Weights of a small image autoencoder.
Model: 64-pixel images, encoder depths [3, 6, 6], decoder norm groupnorm, decoder activation relu.
Training: soap at rate 0.0017, batches of 64.
Data: trained on small charts drawn from random numbers, 50862 training examples, 4.0 epochs.
Rows from block 0 of the decoder, named by matrix and row number. Rows with one number belong to one channel. Each number is 500 + 50 x the weight over the matrix's rms, rounded and kept within 0 to 999. All counts start at 0. Numbers have three digits each.
# convs0: first 3x3 conv (decoder.mid.0.convs.0.weight, 128x128x3x3), inputs 19-37, a 3x3 kernel for each
# convs1: second 3x3 conv (decoder.mid.0.convs.1.weight, 128x128x3x3, transposed), outputs 19-37, a 3x3 kernel for each
convs0.54:517611498437469394412492572522543530588498515486589565540549506537513431512557465475453450526540526447433433473490535539541473548446489546513421515493484488528537488469514457472496564504573503532484489499524441590463550560459589535517515513510493496590470482514403458457435496475511446573536517489509479488535487511530521492485496535460518552538445514488501448602595511458481435551473535527446448582497451517494485520493506520444436438589545488454392543385552569485525540506512488514581523550470571505491428485537
convs1.54:499531522487563482534474503491516534511496498438500471538522475514497472587509527530556483544479540567541502478450551445440486473453541497557469477537479534604459534474430432508540478472480508501508474497493510359504521470489513535502549483526452544521475425475499485511513544484476485471472497443482496464435526496484534459541475454483477452486527505469454468495457462355452491573492471488478397529526500529518501481538476495485492502515517505579508548522529502500512491457465528474486518566509451451454463445544
convs0.55:449513485464503450550595451556510464487478446456561443385474509475473463535477505508515510518586519596504516484516503488460457553508469586399462673468409526366550472547535469460490464435506556496504481465555519442539392549459450563506417538460486488655473571593558439518588524465519545477538545443437564601487506381512379473520575529479497482520600500533474551502448511604530471527484491505488486501438446609532515436492522466448508494479511477546519577479468589374435554512472467469474407462480484481523490529539
convs1.55:537501528468568526544487451462470540479466544523453412513577456470520516529492490500556550541482459507455510506532558459631523459529590529556493474581513499490536545540486537500546467560435486550487452657533575423390511514553519493464461396436485494560605517559463457611471490396601522499562483511463534508413629462496563478524537474550404513492433425511502581466560418482512493530370388566467378599399368533414414496419460512464525462462492549623573523590538522532457510495495577513490499502472583458463529464490
convs0.56:523564476405524518468512494420420460589554540468566526520492537532603492584400532577532505432595516486608543531583516491605520545563514495576515468487538531433511516537501522450443475488593522520480505520464468507519450577573545554544515529508447537528535521529601582527366490510382461507566457470508513534512488484513505551571489547539584550521558555492446491522518458470501515564597510569508456589468562541485468530545519468553499450457463486553510456574486489508527549485519535542531553530455556537520529468549
convs1.56:502455541442505558455511513423444474542428504555557429477502542489496535493504495515435545535466527459518559523589527499389536540497470480470468402480527424466567426605566422485481430446451524512537496372381502448467481408470564520540495538503426517486530550508530553516630551487404561582429417560574543458492479484460432507586444514491550402474522467485457607546460478484482515476453441486517529493510532427474567526532487529491474494567479495503569438510501560446506592467449482533610486562550562515479569472574
convs0.57:483478455538588467428405497534473503512620470486547553504456503436500498541481501399460512559532516503537412509456531511491518484452502498417483502493466593534472428430525444517504528515518442484593559374432460514519433505559469528530471452554522462501468510437518540475535512507523530516585510468500467468478547391483485409472493459487544445405493498528488491482476517543489488448436416539375386540491464514407479437399560406448564481539495564474498556457516544451442582482467512470509530500535495465504540524549
convs1.57:474445605499365453530486451491355408511466317533502482528591413514355492516566493518494475508469511474526530542587524490505464493487513488575495505532617496565523507454393455398498504451507489522492481610416538472407496531440507403464514460571546503638493466569484461460482418560479454455490464510510601588512608493516486584512521476481461429481502471489343511501557339489492481519350617453417739490556464472478535483511615496551482523550593470455541505474463482430499477589695498560578451451432533478518479457552
convs0.58:558549484435548507452523547459452501517506500462529527586577528453571578488419442486500521527439447468510529525532563548480491526573491523600511444429457566435510538478479449453522535578588486523498540557593484530484461470487547589570493518467514507496499426471463520466487505527587549512447474495521523506520491442501531535498440451559498508493474533485483456523466558501433501478468501550519644430499542511463429406429474504557563504513516460497437469398426393413419546540471599479563475482480473454482535490494
convs1.58:445475501504421370479533522478474526503446508490507508500513507578558591486429523521536557500454488502521533431445529544566600540489570523567549484461466451484484389385521443490504486530479455470541491516474549486504462497505456465490567564506587578529559615448490496537451453484482444450510561618438481514539573559540514518419492494539501486482494539588499526465501509456536481477530477746744690485411460526514461560631592517491522553439451517471402538501513484504527529531491538595551420384321509474516564544583
convs0.59:486590458471531615496501516512515524446498416511395541532511475513553558412507522524628642474538550451441458522622579605626482634556502577535612582443522540447453420441514592528532437595591469475487504586462518466473537524495475428503502495539500536535554532545437485516547437471494494446381537547528469450568471487592578582518504497494481559508622575513455481495418488622478493470474493546535495460560504478565500476451475547476473491493409556509475499574459552521568451559356489519455454592505495537527438438494
convs1.59:558540428490468565403430535557642497485426537521340531475525482557601500511453486509546430568520499504463498525594542401593438529504568595570454560544466517503584494496542572475530378557630550519523460431533478456469455481502451433576501514467563500537582479468435465622410475594523426489409466553523449377423537394559532632494550509375485501590510430556372445569509478469512572518390516551424470462588520560512581499441504474538521480433537553484406467610506558533519586460539371584503539485511479539534557436537
convs0.60:571557501500510490568458456496559528473528567506563528395479533431323429509486528511488505546451544468550391552536439445516491506444494489480491463492447496422506452502488490491476491475499508520555510409648467486588469490485453464458460472475411495499529452551452489507426455442517478483521433531527551457468425469516547487519572478397559464546569555436545450548490564451437521472480450540420449467468484512416513489431550404515531496520535455438486510549537526479460526390438558505482554505436504415546495508540
convs1.60:482536509525547445569477493534436514569574511514443501500525581480524522503516456559454460552482476429465562571610503498540483463511601521508471486397472490368539563482486537551527427404554564473494512429559498448487488504522451504497513476446526578455503541526469461483569502458454474503443507551456454412462514507418565515504515474578601624495427481550482529481598508514525567460501499509526492558498550480509519551444510502476464465529531523471527479496488484549504507341439510530508468483505503559478572516437
convs0.61:437518511402499536531440419493480473575480486441466470541504619558507521560497504553527515561509553535519480577588506480569512582613488540567536509525519509486392448445481497450428601486517532543410514483523503526482539470589441513501472455505558521476530485526446502463463549518460533586395500545473454498468545535514504486494400538496518528522546539458573418494528504459549503447622483567551407610559471528506418514459424439490499458507475477576393472514440471601577480493543417513494609474460515428582510457531
convs1.61:544602537434561448486570589555577556483540403549474465482547489521522428511537512536459573455422444504467446587474512565505564499526547491584523509470465441392539498553477511540541475541448523497527497482453546470491536533461450449467494615507509515482501511509459544505520564538406468536530517536584579437534507523505505537537521464464541470560575477465528464432444491463457529508523477468475476426461473463480500492502546464457460529450492526477517535506572470521512500550473556498543470500566544565510507551510
convs0.62:516574506486583511495583513510502526525492518465417498475580621541506535461504477527538487508537439415605464454467467528458584515490506558367505443497532467412407580443557552467470568537487496494606450469504451607457509483504517485493517459505527443484501530501532532554538484576494401523572451538489519438462534500532481499461583593480573497520550419499448516500478451472495469543505458535527539602489476508509461505532437491533522546464544484415600531438437508467577466531556500503434469497530442485481467507606
convs1.62:442449591486550450430474519514504500384475592515436566504545572504549475477561541530584562493467522532462453428504526521498531562537515489492507543535528498542468541442491547493480566633483556539475365577421505577479532439496556600539481460474434444539492478517585498573426540650411456559459522524468514545504431527582521428578511501494441464520469597511422506623409448434443520412510461471492617544504475523385507471508474501505527450516501514562528510487490542501613482678483428566464538471568536459497481486481
convs0.63:480463375438530497502427530532467404495459502517491446468511596560535500520425447513398489547407512503425529479498473462465483516559477458504487471365456505568499493396466506434415469435479462507489446495419489468559429506429411492423499442496519499484483539453496574474492520439456458426479446571510456499487505544468557556518608558474563464526632428534448480498550440505468444505534453475495487446487562477325490419531489472446494503491585500426591508504533526503439512465449499461477493500478476449539546468550
convs1.63:514599488583512496521483479445520496554527457502532475461486478420461509348450485439534473519452485514461506481607456407551496442477522495481503473460456430437543514513501560475450514403512556541474610475438477529483521489445510443471478492492455464511417518501399520546462516475553462480509594532366463551392475501452578481539518456570486484533602460493532517499495520452493546536558449502542460526607512604546525572565539559552495504513551511621533379527498446618497422549501425514536539487473444472519502453517
convs0.64:480496459433568492390511549516537454551415459495563484500506497509558521489526473491486423458487490535523493472484494517506475471456432428548524478474563502581467496522531539540453387517510500465484506578529478566506392485525469507507492555485457503462515501513491541491475509496501458532442501481537490540487455497494472462446477466500547501504520498448504496624508451458544549507504589520401520460545445504464491537561490477464531504509565492469451516411497431482567521457488550505450457563529536620555569484521
convs1.64:517513522510547459536531482551462519537520552572512488547470431432534591456417440514492454469552522482487479446494504417453507445411484541486451409502466482491482482492466542516533521564494553519444558434466629545467559490407505512471482528544500447505533525496476444523487435494457526494531519465518495511424485411484569560489471474442471463522512452448526523432562495501494493500429461464397447517535531486589505447432476458449521489470485498511487481549508529468472489488452435454501508478468508543490576482523
convs0.65:458549514472517527531473494557447422492446489422405539574520477523545530391541439533503643491477537417437482533492471492449399537488419463480484549507428489511481441489508500493545591551420512541496475516414516544541581485441552460549526494580508521503558481498435526509518433478566459423628485426515462459509530526491535423491518536497561610514546525510445451450454530465495511475491506535439405515504438499425483483469526470446481591454421525451465494588481616542457532505498437534499514474484528577522507420439
convs1.65:483497526514586545505539591358500529475518484579473532471504538496525435533461440532545514436529478383508592486609532543444467467485512559476483547462400630531556546493351567447447472539548404469463527397516578571438507555475486543505574488410468419484510507439536477549555489475530462444445359582548380531454433487551557504550428456460555578539496540488463491467574469566533536550474494484530499523526499455471471399551508568543483471443478546537511538522559495498498508464489473562497470485512598510517518473520
convs0.66:436457557478525608485511483531564542552462488448541487450512526469396519590461461495453488462505480553450520502388485416516446598494465548419528561473445473493489487539543512476527520462521478517481538547481533528546468551578472469495447452553472514506469548561484481442483460477443459421438521516537564509493578498544505440506501498422420472523497424490470518452409534480565469500486573567551540475412424578593617532484490470558436484438483451547503509526451538507591507550598497537494529451509510465499454525506
convs1.66:458433508493564505492488487470457561485476521598451502506461497586490487492586545492520459484552390523479524464539428471529520548542445549505512478504542527485510417566490509504518482527546506556424464471529502499461525477549481522534475591525517585544564524557523541557509519434512562531489561518501466387524596526522557608489451508426396490547501416482516468468501568498455479540601494553495596515574516568596416504584502487580537529471399518486431531481466533553516477495506433486613462452518534483446499488524
convs0.67:483511468546586492527481390508444558424419535493474496451586498472477492461489476396399521519406509519456483466518592490469603532506501536494501573580493514470461422573437534374491563399575588413432617576475516430456434571546513602478466487468478484453479495488422486576499544555477471499518505559511508523480592549492553621522476532533490515445451454600545525560451565505511472531386421534527548527413592552586410541569518571511557442439485540434445561566446483464622484561584441526552523469556527450550560573574
convs1.67:502512549556552467551492487463619465545517577530550563428448502473485490532466519438589495448474490493512467513452527461537495504539450463563535556470533470543540544533570548644473570506540555469480448537409489497473449493592462499489522468469532437472522508543487554549579428434592422408507458474495526509491567572523496513497516414454465417482455461543535517471491464482499505453485432507512583527493497483554533500568481594549493585551562473549520542509500503474538519483567529510480452431471502504508496475460
convs0.68:491508443503500426438501379492481517546513445441480501425506442471562516462483473491477547464492468474512563543462512456462447532530488541452473505499518471428559533472456497505473459516478480389529530524540524567508467464441501467466463476455468495434487533549538452448474462446432475479500501529498533522501513572508534525452466517472567466496537503493498484519474499488491499522406537521451575532486481429456537542617509515543515519486498528459503532484499523482436500486492440473485474469535486488511522472488
convs1.68:514488566556531497528568558523438516507457552524570527462554504495502495541579464426535539503499520487539525497500521486457477454494522446503524525523500520512478483471561535528504459549559531493495448509451444492482472486470459514436488529410437428497554447503546540528454503556439409430491425473472431502414509463485534465439554492572537523469517510531515515487529538533578475564525476509496561466511491518480478456493532494478474463507421465451480533592466534497537481531472502592523493468474482466484494511544
convs0.69:424549551421467511452467465532529556554522496510538438495458539457498483482547486465537577452466546547449471559533456469542521522505492594552490583546603525496431496531477531469473568519566492464511424480521506540563494528452472421438410458443438501496466542553477471451568538467616621594453577428505458487513482517612553444447397531478514466491602421500487430443457530442487486508479526502461508485476484572492544499554498608573471486525470512447387421537515488528595547494534582465532522555567554506453552520413
convs1.69:560511437520496482503537531476567528453533559449476527510541519510429548504481529557513437452430500500520496479539597452489477550438511543540492545496446445493487560501526601615544471442522445593510531496524582490465512556486550369457522432584405581442481550484460444519465512472496470470501588496532480460549588506538466478552433501562462556445534520578446492457565520538392472518453451556578474444484506509521455505548583496508560516479456623536463584454514542585417525523449557530437532552513502524428483484406
convs0.70:479566456432471359522498530502483541541528561544496522497496595519494491539519560397475424559490495478499523498488509564586494482508497406504382591437442569558488439564418465537557536532545524467502552443496526474487417488471446473563454466537495497476432429433474475493410432491474539479512507503507470514469501418523501541598570514584547524472511493484428535493530497455528453598445330463474409463498549577507450494504536506466493527518440541428472598539532461532555490491505436425465397375555529474505535502487
convs1.70:418461511423432473477435440515506552567556638461495544504546504500520521553499538499537559603557511526447461512437502524478488457504456476489456393498480368405557470513499446495525427487447645496505452367423443448461417413492575479513590598631501474530520526491444452445546467538564508508492602540486471474488383383582568462517518506479501476453437406521594471549509497483487502556510499488488452370413386521472539493591575454446474479466496498461475549483441502482499480467517491494441531408467438518506495522484
convs0.71:500435439473570470454515520472470516460508534586513577451566471529524418581520455471548590474461430488470560557508528453588467562571450489562480507516477577446500578418493502496535452484495523524558514530509526551441524444553504469545511522536517510535498461472486433520428520537484579521443541479519487520476438551463493528527538462551516475476512483539479497530545482429470539493503520480526482488476528524468512512534520533435473520600566606582543542527561551599561469502571506452527567472517523572501556517563
convs1.71:464530514581477479495437541551444463495494484454478485473570485500500476488478402512499454571584492554548497528520482453447425483481530482550477404412526442413528437524479494520544476470508536595537519414490478476475486493429538442461502390401493473463479500547503555473504487493455480561513490496520583516455521482498508557444534536525572454511519522475444476493450500506578530458500586466512534514577528511602561478476503550521456530521537502491441460462502447542557435470521422479471485476487477441506488478462
convs0.72:510443498510495486436437462574412462468420436393527520500470524445415542526448484362410511472555553497516464466480541357507470550565440476542501541500471538527619467486533548529457481508543509489564528529544475564531504540486551543534485498599511529564462454498488562456520522467614536463483509492498535439455457571574517564528490527554461440548553516621507496466488509533538525489527448498544545530512498555477477459511459492452471485465506527457401512453559551559514544538492531586553473521574439360626453457561
convs1.72:412581439547571532566545466421539527465569483491507514463514467476449433425461524569499537474464541452586433533464431546566561425460502498517450530513446465532529513464476532512504480433585484520594566533523477513465498534480511444574519521509485481503521501535457562477473486419666531498507542577492496590483528537590470492461414439448565478527514498499572504482508555502457466534548510466493484450479591486595463452525476508514474568454509533504485419348567410525560495424544599499480476453493447565575463515545
convs0.73:508524509602622556548495488491508494523533536503552516463571536490591578443466455480480497426579493472521503519485477514535484500446497570496440534503491545503496549525495576499468554523563538486535537454513560495467471545560528510519427451527521517502469539508500561514485474465456508528457478477488459485497529542515507439490518437555454528536522524484520519439484518491452517518485511501508543518472518482489514484510522461564528431531507459531531467434482482535392493467472513466468437460464376470468434504528
convs1.73:500515527449437546499482526473529523487552468538504479453428466485525512564616500532462450462535532554525494412538493444439484525433521489430484442525459554478540496514454512513496484469501491568462503382432454420452492518440527522490509535489534556503565504539542532530501526443452545458455454496546520508518484572483517535427477500537485511519499458473489561451533480510473465536504503596582477511538488495441518538504485475454435448513493486521479464467499470566508501538534476470520442459454497452479472478495
convs0.74:499480514532517514555511466590467562557499491535474511550533517395515474511445502486563489470529563477404458461437555507537572502530446518502404506519523409498527524447511549496408530530558512527479490420540593518440544456541491494456488552481490480512475557537465456428490474478495418463500534435422500538557456541499518455505546476504501401422450561512547541551489519513530376360419469493502436502639576483516531553431551528523502505411496487447498543434490512476544543570508483453520430504463443502444518455392
convs1.74:546479476503501498459484427543426444497441533500513500431452518520506462549501517520552511467492538486334546479522500506495403463532562555472596524533493539491398595478478582454544456611416534541508481439509462494492491516531523535481544492515521450477490455522501514551541512527481518505514521504502557484459455388530513548490520528533503517526434412465492468428475543462517537476458461506478508501504500521475513489412477518523460475567479515493508488548572481499538536492450506473619489471556503466533520527498
convs0.75:598508450508403517522492597489571514569481434541578463490523441462456546477490476450528414501459594478498571493528537441594539475560493472514421501558535497578635598493495446517441495477445447493471491525476447512574513505528442507539463451486593519488496528447542515447470577531541582497544497454450508451513488513457503510480488446477519531416502538422477519534489518506478505527506491541511491505450447467521529494459540471471532515537463436483517489496445490525487542566453492484412493553520517557525550498476
convs1.75:530580596556577500517498508467552454507556459471534480484502446467548482472507491480510529486606515480420558478463517473539514509550460498486475478445512506614542540548437561470450479446540543538486502467439486597476484439504534491459546547511514516488415525463541508443481502417490508428496507528483412489532562496540486568560538531472526466516399481471532567548549515507549545474474487505438516524556508489524498505556467528470492567489557485460512522468482458480516539576501447525539467516493587548443525476528
convs0.76:473461529322486520386473520389368475440354436521392532491595451369548546385498550483439533565394439618369495485435467471425412524532532521447450448504391496582423505422485436381499482385568524361392554460415483571486519397430589370428490469476536575489462527510460525452540476553457505536406478466542512416532474382521496363425463548395464411580544451598530503654442483579470498403357472563473458527502505535450384518554447519581503484419451513446468486508477495470544585540502504596483473549537516570544506545505
convs1.76:547461510549512514477447476505522544524558511507470505517574504428486411500500504564526469515508505505544439516475490464525534520455521481477475438492491418470550512483456595555621515472496517458487575541476531481453448477489493466453510463510425485504396525571502661484517464530532546501501482362467474471474550457486479455496523519575512584457474524542518449489488450546468452487490502597490481451502559536502548533491501479511458495461494516507485484451514536435442487484460487505521511479495428450517508495468
convs0.77:544528484559511518498459442453436398526475521493486535546518514471482525524487520462436517471443508508569579515429486444514564571567525528529526479331449560420529485445486504497462454468419393515560481510497508451485507560538552511498520517504477597507421503545526542540587535511543483417510563441580423439605589553624511463520544490567562562464562635548480565465510454506513511492468463489574520456564491524600502489589570521604544510626581577584602575523493521406544488485525507502478494395397510503522544437517
convs1.77:498580502530505468549334424510500494522508453522570551488490447396506499465510526444468587521520485459564491556417442477511542513516423433522419476578476409464536466551543492525455511492518519600482552484510403499556470512487490487496491529510561474524512554550523432566602571452661568477530574507575513418459485534489444481441544545439472500510511473471484551490502439550567506564510528550539592520589505486468545562638508529521559447607507511532511485519551487516479535430558392528556518399441502477607521517469
convs0.78:600528456419455516459516519532526537493449457548468492530496584483492521596523533464528549491516556527452498475482496475469501498561407527498413586507423514523462478538486619557514485556543500487519528500522581508511460467528395484495388576536612514501493553561492498569455377419552529483438454508429460502450504350598521466605525447558487486585548529469493488438489535539474484588517513451479480432484586468504537511541512517537492442535491575467456498569492530456510470506480528458512548632597477549601388422413
convs1.78:504489481492630476556532532563608430538501487404524534522523511539470461482429538580542468496491474468521537491519552462583502545502478467537529571482517517450461514473591587497587441484601445586424557431446468464480433488505482550546526522474478434422449494500459465543548546453703460427614540461485497484468524470547571555499541477452422546521476505505551470433462437613520500432513488457394412508505571474566444457540478544511487501475506584486480505538535483514458470514538491461536513596422430492554551402534
convs0.79:480526526471519564442488491524535462583593517538482549394466536451567448588474428437579452429493485370529416518516393500427478551492531524388493482494695462543585517476532489575559536517526524535493550394543452533583473482514534458461520511515475503557515498518515500523517477504449443415450460473502509538524419532419469559506449504490455503501497533491462506471568429493536428485521526448481501518580486538504500657468475573487509515509515515439504440511576488517573526462523398447501480533491554482464502572509
convs1.79:518566405543536460464548465487496495452545503540459518535393463523536514399473553539506493497509502490518498416535492498501514535451591470571551403570491586587430529463491588476590485543509459441431472388505568473531528476483463477500466432584470494432523472527545461490451501484417512458492554471558594459472462458514507542497483583444527565517583447539496492410537474566388545565441495575513463480495565582527493584369538529453490413441426554467513415471589509455479530542485455463585512460521479548407424551549
convs0.80:446518547407629491558437519402596512477477565495529491574373499348556383417369568322507571568392575469542538497472425403512473495407504441598422435392559474562532541468401490593570476451438343579492562404408409548475509419512415502561502466549527543486506497442435423469449464498559688424464487564694484512555334450555472467556513532680581405433467485450484509574511506480569545486545439388427525553483508459387464427623461524536475549481581686555489478441516478705428593494564503461508444488526548566497500517481
convs1.80:481555486509388484408550509528479549520608502523360511514466550520494464552523424454505444417588510558587481532508462550519513506530476518608557502299469503424546467443526421489479481451565519551464494301546418424611495460457434526519453446524512529516469663539523402382490410516454523362542510437508524410522426514439570517454455543486495461531492531470479504453478532562456457512452498549406583457420395445471568371507454536563559501475467495707510446585566435504550492531522441513527525551566344668507502566504
convs0.81:582521601549537479493594651498507574491579570487501462494614539547499489510551509585460376540435444539460495528409407472452398500596530535537472494428566509478532579468428532506461558537508520668540541576508569534508540515568519554548573488536451440463513424496453463492542664536451569497448542495552620539535576318526597484456513425567492428541510496551622573513543532541576520451489429453529402505578525497506437534474451475477456448485505468561497560475570500437478511434460528403477432455428521509446419504455
convs1.81:574498429501459551551525555560576515546528546510524497543540469484550509442514453459485468416539619449526530479474540567624535460526514486496494486532520453504509561602537543547443505353405484620479494584556491531619510501484531535440591466488482459516510585524417479559470513483452559463403370459597705635497641545525636535593629550529458465480487476485559507470489450387453469533476506528449548614500436502565542587448467539424462412495528434490466441623515567556528479543516482530491640464467502478517441526509
convs0.82:498505479545500609473503512426427488444498472514484458476536537501554540548470487506425503432431504506533502497541550498563543522542487528462387518447554443449476462552543560484498567483405474443474434464509445416510513519508583518497505497557542413527527550492480513565454573589673656522674451506471530569438470468470535451599522468475531628579568612451528489495490515563450495461501512531435495546401466482519487506486495521473461511453480607491460436450590511466479530533494543492516500445453479475494473530578
convs1.82:528516661473498473498536446497512537443525579428539524417461543516551505548457486528476510451595483351593548529522531440382484499598465448534473524482481617466457601524488515446476358380590436594605525495458501494480483544543529583409496502475509466600471543419528553453627588431634488492539530526603455430444463385530456518457509517499455450515380463447507515504517406519531512500470468468578472458429562573594456521528551483442552577529505600503552583541480430530515487528539522418514450613533478459476501486434
convs0.83:427459518405507487485447443470498488520506535506564535404418505507435504541484599521498454529505480486504445431447468439502437474515390470423418522486460452504457449566541496523481476523443549576506496524528492491493495473454394495476429481477458474421441417431411423480499548502498593533437471509490512468521485477501440441499510445526508425509467394456497552532505416534524472450544527403543446477438464393465460535524537518485459511549521573519497602528489528507433466447411514448475563574527489554577522592530
convs1.83:546498485493506469464497511478508490504483500517496517489504492547505544415466496520498498485495502439573523520477531491483584539514499490476538468551485527506494519482543519512489502525483534530512485508494504486486473540488495469503486504504452517514502545494574450494486513490493534525528467512538494549508476533499455468486496497534528512503516475527483522560540567515591446467457509525496493443505561501520488446538459486465527478514518476516531552522475500485487485481479492452537530514460504479562539478471
convs0.84:503586444511484429464481498463437443456499573505492470470600445453491610513425471508557451479550486472422505527511541487487442492497497478510395523628528505620617535518452485485471556491458544584579568458488536507470475529515539549563596582511487573452550526499558585533433533502473416526477534629515552528460452481470515563553489551613549537471538460510527467530465540526523472519465488559488454569612540533517500581554523460480485472446476417421449481562566515461497532533526454568593475526458529539459395403567
convs1.84:487588455570529545505472524494457501533525488503570500442473358443439510576495535593400472600526449555403558444486547499536427413581477425394489534455508540551467426598510524482373536460438499417523431513507434447559447514476493518503521519499439539501596517468569485509484407517473611545528536566510609585517500569526502525431487441459487520522474525523517567500515487418492514462447439519494539527526491438488539454479431553484408453490515367503543530503444542401451583501552480509493464462516512528468449439477
convs0.85:478385426305605450501519492456440525521479548487470454469449521399500411560537473395549513564503496525533516510546523610438440583543490470433487531492523539531547538569553497526530505496441457544500565629456448447528524487481523619490537543505507508515353331498461456528505473449543529504488417457534522488540485440562465430459464444558455549560493508479531565476537446553493549414413409472493386529455527504380501444543554518399516539560512542518587574456500463526606543464435499525564458523492547449404561470472
convs1.85:378535579535543490581552487437561478511529490522529482478431554440445518420468482504432471536474490502570586508480558452502487480531507440554439506449483446523464567459534533549422502504530509532525575578515569530503436471483484549503497554537490423573566608442521512441463460547491499353537517469439383542489620467520543596516488486498452513634452476492509588520492540421414452475512454461450573492484488484513468442493486461518534539426600569596583534556504472430518472497508558500428417416509478434470542539518
convs0.86:500392511448482458512491447507513474451479423502443522461528499507502593489509505543504511542515499491486530482449503473405480598531548510520459516567441470560479486552556484443462520516457466429489446396504501488516477401522504481492521513440415562566513496520513462553473510520465411510461529454537511511451582438504472497493539479404520508521496465485537533496490515492492537505542477432470496474494509466464464511416616431485540496485519473557564542499449529447534505520504452575470504436616538414453503507498
convs1.86:535525511515501492596466468441525493495515475460586500391511485565538436464476528487552529515568444457390525534479514438527482440535483469467532527572512554485525504520562550446516492449465543560498456572550413507556548491494516449520511470423493496473579411462447498523439516464485545483448491485522538469413535449533481449556491489460431444532529451474473515520559522452509485512446550531491551388486485527505512512536455448513457505473439528446466493482486550479537515478536506462475580516543430488451493514450
convs0.87:421568489531572563490512532497539539538499474504437560525585587501555530438491496423510487507501487391476432559626453540540516525524481495462511519470561496579488495420415491528507551494502540539601518537589524523551550453451565553480566562530452512484522489512491442484526504563534456543446476588483514624468493500431553456523470465566544548541423529598530594485582482532521495464535468502500420603603471513505487493469473491501493473550507533549460528527517493475528496520494477495472515596550464448491552452556
convs1.87:455634527527571465519482448405607524423576517500501582460536489530487478504442474551523461499491495472511448548497446458515528575466525452468441527479491503541517537459467578385421438486566450505476443508492523528506521536529495373490419534478508541512527545437500510559403496613433509523480547525600569594515480462501388430437510583562455535597516490423490473603543481440504496447510556580414521481392522553502537518441390494575581538456469601407545539412536456568520470534502515459437492514501429537520504345465
convs0.88:473449564483567489510478457507501459474473537541502550410446507532487510504577549512459502537545435499546566492509451472541477413520524531412484539456520418529401458503496472539565550484524534549499505483512416403444481544526488469511586502476586524453456526506524475523462486547505451535413490615549505514444477456440424501444501534484494418533467497496480480506545472487549464457456497490501479562531490528512465604460492507486430513412479553484550550600461496533473431515542463430429467676427473674623411566473
convs1.88:449418498521449451487598478515478510482490478494507530617481502538517401482508530495455525576518430488554486431478495496537490424412467487518501430480474421442491495472456413554462489511484481520454476465440444443479522422517523491454485481470468573428494603414507455489475488469454508506487456509448351521511400435573496535576472501604497529467505480533578503451465529477472508498488497473398547492472480577582483528575419577533566560539528519625489495550495418434503533475483516618540495508436444468458573461460
convs0.89:557497491551552464491521482409454530502565610487524518474391552595509521544466520445492553434522474566499526581491554585533574474482479527473516453489374487548496538476539413382436458517411473451489447553583478475586564430507531468522505576584472479518559419411496537413550517549419493462487488477489499438513484437411496493475528441523490606464512475500547432498462522579509476521486454461516477537530482436479516495468521532505432559461330514503452563547467461483522544513487514574527511453563507435499548556537
convs1.89:534477501457558485547483511474467552468526590521527481482505529573494483538458510519445503653411561556604515574465414487556538502448467480479533554628443472481457506494499470594575512478520428430547403476557586540518535528571549451545495454455485514490522545488458604435361519477316511561460440526501461497554461543493519528471515501485488572501507533511483478483460468463562461430488501387511518545490463493451514463540447470448529500438472561505508554519485495500494489473545509560488521555531490484593464464455
convs0.90:536580525525571539559540518465497453610566491472456481480530499583574456537511431493500419472509531494423475516372402574503502485571521451477563583538403633466481610448514484516524509556573511472431506450444539569542495490437555433363518527477505540574514632558506526524368499536436466613489423490415425456449484516502532587546574621624481535411553600520537480515535586482518468527461427490449507542516510496539467424546428440582464498405513549489504521511501479538563520476413520568444542478484502461527516504475
convs1.90:476562531518447512538523546447500571574492475505433541512622569581426507463412501493473487406513498476550477465460574401533444512483452498552484609353413462481513458591525406476496508574501473290500476576564494449564528484566433458499517462511569498400475454458503549539534492514539398615411374548480563407497531562598441497380544500518399433527509443555507508462516531565556448440496528481428412578473463465485518458495472504432452500478427484530427509437479490472489555477388491527495518527449412556489507416434
convs0.91:399424402415621482501519510444451511470471570529528521486516554397577543478562515524540497542540473490588533475500497419512533450498433514484418500478503456504589506486535447439444501435453525500510506440469495535508603494480516522443533544480497543519518501496547494537422527499493523470490512623483572506469564443473475521488497517465464491493461507468504499480482507548531528493440496538479493558485496480584489432582559440468575465329481531448541527363452513437478487534503561503507482504513490506528430505576
convs1.91:480555476483528491464505493494512468464524550525568474485544526560474455515443490458501568506473479436529510562493543487475556468467552489545505556476503537532515512489471494532423494550472529457425540546439568464457477495498434545540373445475492499522560587503509513561414481542511454404429537383489452467468442561432481580518501503486476490512495534474540551450491513516552561437519451419507502477527508464502579443464508496452446439439529500599523440523516540505515488550505485528486554489467433459456434439500
convs0.92:501430575536497481526498541546492575477522554452434572514560570397501445475570601457517400600539567532499522540557471456425466460489556512417517442419490512459432602527514493460517498592456496573557502515536503526521518512508512497480527496521520434514538479540542609547603492501569463445389487517482446538415491448541528494574464568512528501542460439572506523488512544540503475425466488473452445546460529450521479548537441476586452484497512495490428579491524516446508562522462574519475454507531524496573451510482
convs1.92:487495477538343580401538457564511506450528501501473529567531433444542478495590478512541424515528391559509481444524463438585556567538545547433535492550575453492456456477550526502580499547493495458473505465444518554461594442541507491511462495493538498528465443512474455515523427594628538449622455469552443505504600530496496477473535495482459509563504527500593452548457495484516402636534535533536479518485473572428423568442553454547558640478329487579515434527418498515453466498441554552469518502531452462473525557569
convs0.93:523404501574585458351502457479513513494467492453529500500573448476501692453412477524546481429510537533539541446470537519539520486564510491442507562548488507458456485516507464514507517545529515493445538485536549564528557524519506595483583507430454564428484479520537470502488616451525515427458414533384466492517486533482515363499503406464553439482590454470487450445498458507547533534540514464465527475447451401548517565520526535452496466460488486538520489548549517527515468578446526528531447526510529516510484544532
convs1.93:601455550587488474486415489531481479449578539534470415513571461444660532478519513528479511449395510464480543406535493534526502448550513574487560570591571530557446465412426576456473533568478483508454419481554469469472551486472417527428607441480521469437473492531535518471526502524511364479504542518535502348513470501416470519484531535581546454482503486509473553583588478475545513400458545475494479461538421496520469466467438519469513440475444550468547475578546464467459507574475501489455509508491463509489383573541